Weights of a small image denoising autoencoder: decoder norm groupnorm.
Rows from block 3 of the decoder of a small image denoising autoencoder, named by matrix and row number. Rows with one number belong to one channel. Each number is 128 + 32 x the weight over its row's rms, rounded and kept within 0 to 255. All counts start at 0. Numbers have three digits each.
After each channel's rows are labels from the 100 images, of 14976, where the channel reaches its highest value: "responds to" is what is common among them; "place" is the part of the image that holds the peak. Only what is clearly more common there than usual is listed. The data: fractals drawn by 1,000 iterated function systems, in grey. In brackets: how many of the 100.
# convs0: first 3x3 conv (decoder.decb.0.1.convs.0.weight, 128x128x3x3, each kernel summed), inputs 64-127
# convs1: second 3x3 conv (decoder.decb.0.1.convs.1.weight, 128x128x3x3, transposed, each kernel summed), outputs 64-127

convs0.46:171162140152189135110136151140168117098162134160092090122080123188153074123092170167111104105175131155163162154135123099101141126148147165142112136144118149132173116167100138153165176135110160
convs1.46:099130138115138097182099098088092114170146152122173192165126204141144171149166071114168148171091119110126123122098142137160112123107091129144161179123113120137157116059117130073106103138086098
responds to: dense (31)
place: top right (25)

convs0.63:133087123131097109103098122107103137105161126100151164198150127161127071168134146125108129176153090087106136108162186104135167130093076092108153129090133148152154128167109120090123130090138179
convs1.63:103167106122125167118169107136201078138101159107126083081136132120129183029149113108101158081134114134195121156119112147078131070109080165136120140111150089135115099095106147129116089158167129
responds to: dark on light (77)
place: bottom centre (54); bottom right (29)

convs0.89:087115119165113094103093119160096144073143082144133107090130089112141082099115149121122127179097098059111168098144157166137129132085081091101151130095089084100117125101161138084175125174191092
convs1.89:090142106123151125153090128119138118066172135132117150111107059107134145058152063128107111151111132079134174104149121137137128138108089121077167132128034133075120103086129095079145093083094146
responds to: dark on light (95)
place: bottom left (39); middle left (33)

convs0.97:156139121136069116145130113157168168139134157126197105130131124137134160122126149122129124091096129077124142033167165126104192138142160178171165128127103175126149146120151176136156076115100134
convs1.97:104118104145167123137131083096065097143126075132105125128159141127113136100137132162144164180162125187117153240058104134167073092047107082117119149113135145116117101122144083122076186112134150
responds to: dense (93)
place: bottom left (51); top left (30)

convs0.39:118102104061209100082169113120113146112182137139103146096080128255113097153132108156127148142086116141101184069159102124086113119120137088130151125078155142184164102130093137100095142151149111
convs1.39:062119127106123105127098146139109044133131114176086161159199147115182141073114146141162137139124178114160091194082120120130129098156102165105128168104116128120149159149126133133123132084146093
responds to: dark on light (100)
place: bottom left (63); bottom centre (30)

convs0.125:126104126141073230150108152183123116146120107183128149134078129095144075079085050161134140104166095120135137056112132127171130149137110143151169099110176160106123138097117102083105203119155109
convs1.125:147145117095157073138129083109180142128150167105102164119150140150104167146154139104112119127131146146180113215138133123094114066126139108137073179166088084165114107170106112144129068106111151
responds to: dark on light (74)
place: middle left (56)

convs0.41:181114122198147137127113135138112122161148111095142115076111082086143093143135136129116134114103110183103110098129122066184112116114124132106088118107111090130093152101157170098140144167092117
convs1.41:122117167120113066111079125139131098139145128099081115170100183142096161127134112060147119100126145074130116158109128150070147125157089157154124175119136130126132125157084163183123115078164157
responds to: dense (53)
place: top right (35)

convs0.91:082158118168082122145124138151163131121097135162094111145124098068115077123132175141135100194170076059122081098183135154146149154103146142155145096129114170088142127082099138080129168072104146
convs1.91:132132096139159123140159086139150140118203139082148145104128116154140168098119069125128147098089137070081166143049121081120125119160088138110105155078119043161124118129148103130127075141197120
responds to: dark on light (91)
place: bottom right (40); bottom left (38)

convs0.54:121142115099140121121186109142162107118152103138103148175129102108156127094121145111144111107161136251122129139117135157185032123102130155105120152129130192125120125066104157122139174105160091
convs1.54:136086133149118110124071139125042147107102127113158146101147152167127140210127076158160155144104132115134143100140139125092173146154088119116118162127124090139137134164203046110102076175073152
responds to: dense (81)
place: bottom left (83)

convs0.96:179119144176138143128138139107104133098146203117190183121188158088147182089158089135113143099145171140081145109131092131108110097116000147149121172113123159095134168115095115084082102084111102
convs1.96:136112133081117120139115127100133107185127058128110089169085107152112109160109147168107118125100047108130104105135151147148141165156207100133133060150113062105137117166168120093189144184149133
responds to: dark on light (85)
place: bottom left (42); middle left (40)

convs0.76:153079105133066095170080122173116124146125142116099096167160153085099091162058140112112098141181185096153162097128172166184144139085113113078165141079151165125120139094158117131115117057096080
convs1.76:129103125063157138121147162087138136125214112131150132156114103085104128117124120156118123157137006141056111107128141132165115130135136144131078087161091125117133124138111091132089063193130180
responds to: dark on light (78)
place: middle right (51); top right (39)

convs0.45:088075192111106145105191074093093109059096143160105144134120152152109139149138112113127107133157109128140131128155136136124102120123147129204129138122128133115099107176102098132083133064117100
convs1.45:055177063162151122143106122140153140171122155090097111126097134129198112131145117156116126151086133117101120129134132119124176135121167127058129155122126143111149164127105118158110110219161136
responds to: dark on light (100); dense (73)
place: bottom right (33)

convs0.64:145138147125161132110119115115139140115070144152151112114113157142130154101075206141133135100120168113169136117172150152056141142132092115140206150134149128079177098143072129141106133111199165
convs1.64:087067088137057153139168179156081182139117116129056105204182116155154087205148102095130088172191104142095115143128143069165146127122121112105103127093109116196113126151184150080144089118129077
responds to: dark on light (100); dense (69)
place: top right (68)

convs0.19:126118074128080084099055130122122084124134156103198142172103103117178197162150149170135187138125181135098092135108153134105125120157150158184147162175105090180117136139167063052107155131134145
convs1.19:120143154100143122122181137113152127161114115143040146128128123108084068090109114109124104100112068141170132104151105170153104115118120145114138109104191152105138143109052201206131076127163125
responds to: dense (56)
place: top right (29)

convs0.59:104104119134098171096152130096151089097163145127117146144055136139096134143151120181137114146109167126188143137128129128164132158106084129174141076135139124116136126235138124204150167143157119
convs1.59:124158146164138112120117115145086119138137132101125140116129119160174104104126112085154160141151132136088148186105115161103121097147149194155107142122130128156106117088132174055192074145111153
responds to: dark on light (100); dense (53)
place: top right (69)

convs0.121:158138120126146113154152081143147098141176137113106132135109144101118180107099100121105118177139104084120120092097179174113168136100102132105136123084128158128080127107162170099149135067164141
convs1.121:088127106074114124110073098122117171106152115159165095154131124114146095166126140147125159078172119139078121134159136051132124142166094121110148102124163142108159131106122109081161103157061095
responds to: dark on light (82)
place: middle left (72)

convs0.49:066130103123079084088110180126099139147109132158112119200144134157136147138147154143099133101136067171078122124088095136137131125137112144132167173080141128118193119148133096143137180177136108
convs1.49:152180141155158172216113072094192126110131112120078154087128131146158133120090087102157156127086154121164157120158114101124128169126104138164108121188124128129107146105108148127124083126090107
responds to: dark on light (63); dense (43)
place: bottom right (29)

convs0.17:153080102115103133121159110174140140081105150117165091172154128069126111111159124109125151098128090086085104075187206106063155158162099134152113117140122187117100175109113168160153055103140123
convs1.17:095172108181120125148111141090106135132171117091090152125138107180142129126131115153124126180105122129173106130099088114132114083040158119111117140106069078150112096107128081031119192158106164
responds to: dark on light (85); dense (29)
place: bottom right (41); top right (27)

convs0.38:064082137120093194049114123136107060125120143163153146190152153091133087155157171144127149129093100142147092124088192140202122125089151130132119154082144153143099158130092092089135120110170116
convs1.38:180176101135093111176145099152145155115102109106131081087117094131097181130073083133119093157121138090114127121144075177111111134156119126079107095124060167115124090070185192136121141145072105
responds to: dark on light (60)
place: middle right (54)

convs0.52:046088120114153158109227149130101100095153154147115121130123145175144132068174089155133125109117106130131108136148162137115183154096139098184109154124111140077137146120106102108141096125121092
convs1.52:191085134111094124123133095154179113152109136109091114121107067092103163157088188148142109155140149140142110070147105185140082072133217158092110104127102150177085135141133151159107126097144153
responds to: dark on light (100); dense (76)
place: top left (37); bottom left (34)

convs0.67:142152140136128127176224121108123137178080120150076089127131117072110109134101097135142134123126148204116121133053163139094135134138168131139115187128112093109156128128129109109089162167182121
convs1.67:065113149134117126103081169158172184125161146120142141137085117169171124163142177138106119145140094082097153080210102092114109129088109162120148090171134104142128142123137076198154121132125117
responds to: dark on light (95); dense (47)
place: top right (26)

convs0.23:123137142112119083069106090123080131117120137113127106141104097052163122062145143116113160120062101123155080084145130158118112147172080112106078119132121174102128153159176082085098084113138096
convs1.23:112158121135148128153127179099124109118113087141144147114133115149156049203083127178117128136191174146102155157126125100125171111077138095148155094142128119130112124106077208156156138162129155
responds to: two maps (55)
place: middle left (37)

convs0.21:182100132160084152134137122124144144203133154093105143117046110089118153134082174156120134155074164136143135075089156149079196115117103122076122128111134128055142129057144126123183126109087154
convs1.21:108082124075142089094111163141106127083114096125141144174159115131081034100157106119086146128160135127170133093113131119155075104163139125144138141113079140116112095186086122124088109132209097
responds to: dense (29)
place: top right (85)

convs0.126:092157131101113140143118109115173152117135125170085110120146147095132150107049076103158146047186158148080133183178110166107121177136202133150175102094110108164138164201135148171168141191095153
convs1.126:151104160138134076112102144122104121155141133094178165119113138181120117137239127145145131230094085135162107092059120107150145092120087142117067158115106136117121117078089124089121142099158128
responds to: dark on light (66); dense (25)
place: top right (43)

convs0.69:187073115111073144116103067106139122100100099093147072075146148101145175112126141103113108121177144223152127145111163111122180155132137134095128155150131127106112087127085112119118076090129136
convs1.69:166163145148105124125071178135140151124087151116125161097138126125060084189102104102103121118135165049136109093099117133147095112129146092121099137106114134127074082138147079115108148091159102
responds to: dense (96)
place: top left (43); top right (26)

convs0.28:160140127155144075206111144105108147127133178148122121164110110090147070113080146164146151128222162131074121109142133119142102155053099113145135130122123156107128108068161113112136117089136109
convs1.28:108098120092096144073155114113108088126091103126114113069125112132117155136157117114104138111050096108215114124119170104135143115221092091129164139098136054174123119176081134150106111121105093
responds to: dense (31)
place: top centre (66)

convs0.62:027115118123115141126133070149100137105155127136087122124109142108100146179094104085144121129195174116087162082109136135133144154097122115158150127129145118129073108152115152127094090077130147
convs1.62:175110089120105146144148163131147160127123152102168135112144139078129062088155170157088109156083061131152078139160156101101104119111096146102096131157133103136131148126116137152128093120128109
responds to: dark on light (97); dense (26)
place: bottom right (61); middle right (29)

convs0.65:100126136143130067170126166153108106107139158122144081080078129138189154184069135116138117123179120180113126131121144083063112076149104127153133184112105099138190110055159112142102153090143091
convs1.65:173114142117154077122091086095156157163165124120142104144158187075091096055100164125094101136091069163118126123107124170170121135094114097136119088131145090148085112080096134125080045132138147
responds to: dense (80)
place: bottom right (54)

convs0.40:188144159131115145147184124137109112130138134131073102136082113145145119220162097134124121119153211169101142115098113115081235127100175125138170119114119142166081145103164180121168060103076126
convs1.40:087131112143148114126101140138179152143103112127143156112141148116134144073074153140135157154113045115186096125117155123194058118108080116107072120137121090063191110123114078160065153181197136
responds to: dense (72)
place: bottom left (47)

convs0.16:123144153109130058124112104096107120075140132139134111098086125198194113143089154120127117127142140255114113129111133100160101099115166135157135110118113117135194141109124120100092095064112117
convs1.16:086101149126174103146074080117158130178082138072170140092130129098095164104110161123120121146150158004135128140083141171145104115131204115117132102172153161188098103096175136114122122135118132
responds to: dense (55)
place: bottom right (63)

convs0.44:149143175129126152121092145133139127136119111140162112086086159132169105143114152134147123175117165095164108089104140060066162180109082151108170093083116174079126163179120103179119104147112126
convs1.44:127086121122101098102171120142091136142116167132118146177122111092091136104130137191122131108130104142091130140145122195178137079173193128128132152174136074082129095054126206057136116152156137
responds to: dense (88)
place: bottom left (83)

convs0.90:130142121120058113125110115143203144158133109129124128182137118080163146169159144168131122113169085112128107076176132082155120156154133161136129087133116138103112135169072124167124118157164114
convs1.90:126136130155143135150119140106024119129099119144116101110137152143121122104136116088141141141170165109146136189074135137085165104086107106104102161109117135109118127111191086053128130098102158
responds to: dark on light (100); dense (25)
place: top right (76)

convs0.83:086159154172120166104176170092115115103116107239086101128114080153158113102127148173130109106164122155092114137124145131121129129135172146199179149152082116066181154108110115113118184128141107
convs1.83:123114101099105130156143132173202124149128154077157110115164104121135190196143112139137125180118125093117126114095102173157147127102127113098114153094145119193122133122128089134134073086115192
responds to: dark on light (100); dense (58)
place: top right (94)

convs0.98:109128156124089089145139115123122112145129118176139161181159149068214175131094079143137120132119172217146147135148155136166137150145116127127185136139168114112193118114119096150127115079148102
convs1.98:112118111087155091121102064132122131131115118101185114128124133140070134132118143120162119160121147022161163101102155159155137124090158131138137151105146150228047126131109107131107123121091118
responds to: dense (91); dark on light (75)
place: top left (33); bottom left (29)

convs0.55:112130119108083122141129205136135106173165108179101109124157097143157217148153096145112115114073099157109137113031142181094163130121197128154178137114124141180097129056130164183172122076176153
convs1.55:127129144150137109104093026120127135074090168099128157135099123113134045118098131093126125110167176122129124132210146123128066140109064162102084164113126134100163081172158111106088144139108084
responds to: dense (26)
place: bottom centre (31)

convs0.103:115132090113141152119134112091136120157158158140152189189214132136179191139160089102107146125131112162099127158136149132168128136176157148121147139115135146143142170162073112122108070084127067
convs1.103:097124162141111119103106128134106146104087106143118090119100141146151105155066159149179144126109184114171157062123104130100134115100119139123121130096104134063139147143148091112162202166111161
responds to: dark on light (91); dense (31)
place: middle left (34)

convs0.71:207134166120170115149210105132134143123112131156167130145124146128140101072140109134098171115146109206123114142140165090080170158173203162133108156103152087123111122147173125127164113206111067
convs1.71:042123179102091148102077166120149150139132152115112150110136176094110117104134152137161129146086106122139140150126144143197119113056056121111111119129144159124141137124096134160137103050137212
responds to: dark on light (99); dense (58)
place: top centre (38); top left (25)

convs0.101:132148130142092130097117148095101155137102140127126167205121107086140135123122121114119122149123128129135117145116118148013122140157154148219147122161117170163110144167128116107132132049155140
convs1.101:120152125135163152161140065161203077154163143135112126062139116105132122131158129144135134124105129139118165170136158103200130146140052100101079133103152107109162136140112123176143124201114087
responds to: dark on light (100); four maps (50)
place: bottom left (48)

convs0.57:085127127135126086149120121129130108176062204119116125138137143121115120135110161118108117166098166102113082090114164163061145166167234109138130110149168142114100169136109157118096102143162166
convs1.57:138109126148115132103165136152120151088139070138158139149092123145145159112126110161148137152107127134153133162151103125172113125049044109124126117055117069164137111141125081099138178033112095
responds to: dark on light (66); dense (40)
place: middle left (32); top left (29)

convs0.22:119098126124126163157098124093104107129113132122158190191140153162095069125156163147125151144134096185092125116085153128164063144143114148158183152139125144155133093133119204132077096132122133
convs1.22:134144108139110131120163139186156164105185165129092115050136100086135171157084097125124116135090166145199106128157095130056136100102166119100130102114135132080076130088122072140175207133174092
responds to: dark on light (94)
place: bottom left (96)

convs0.48:089101102139095106113072081113137091169086132078126119101127168204121122151147105082100133122174170160154124129063114120066122146115102160137099172166155191091102138125164117138110175125114160
convs1.48:164138165105136155089163216147138208095127137155138151137131125099161127098095182157110111114084085140109134111183152119132124105178147103117140047076108058102109087160110172151160072097177083
responds to: dense (56)
place: bottom left (77)

convs0.66:084147125151123113136169092131079148065144162176128163153087134144128098153139088155148156110095072140103142097179085135122047190121130162185088120140120134134102129130121141098099115176116110
convs1.66:120179099201173155126129155094111103203136102109111133088154166137130143143160150146164130126164139100098116151041166080105147123129137123100175141072142114113132137156099089167151182122206104
responds to: dark on light (100); dense (47)
place: top left (30); middle left (28)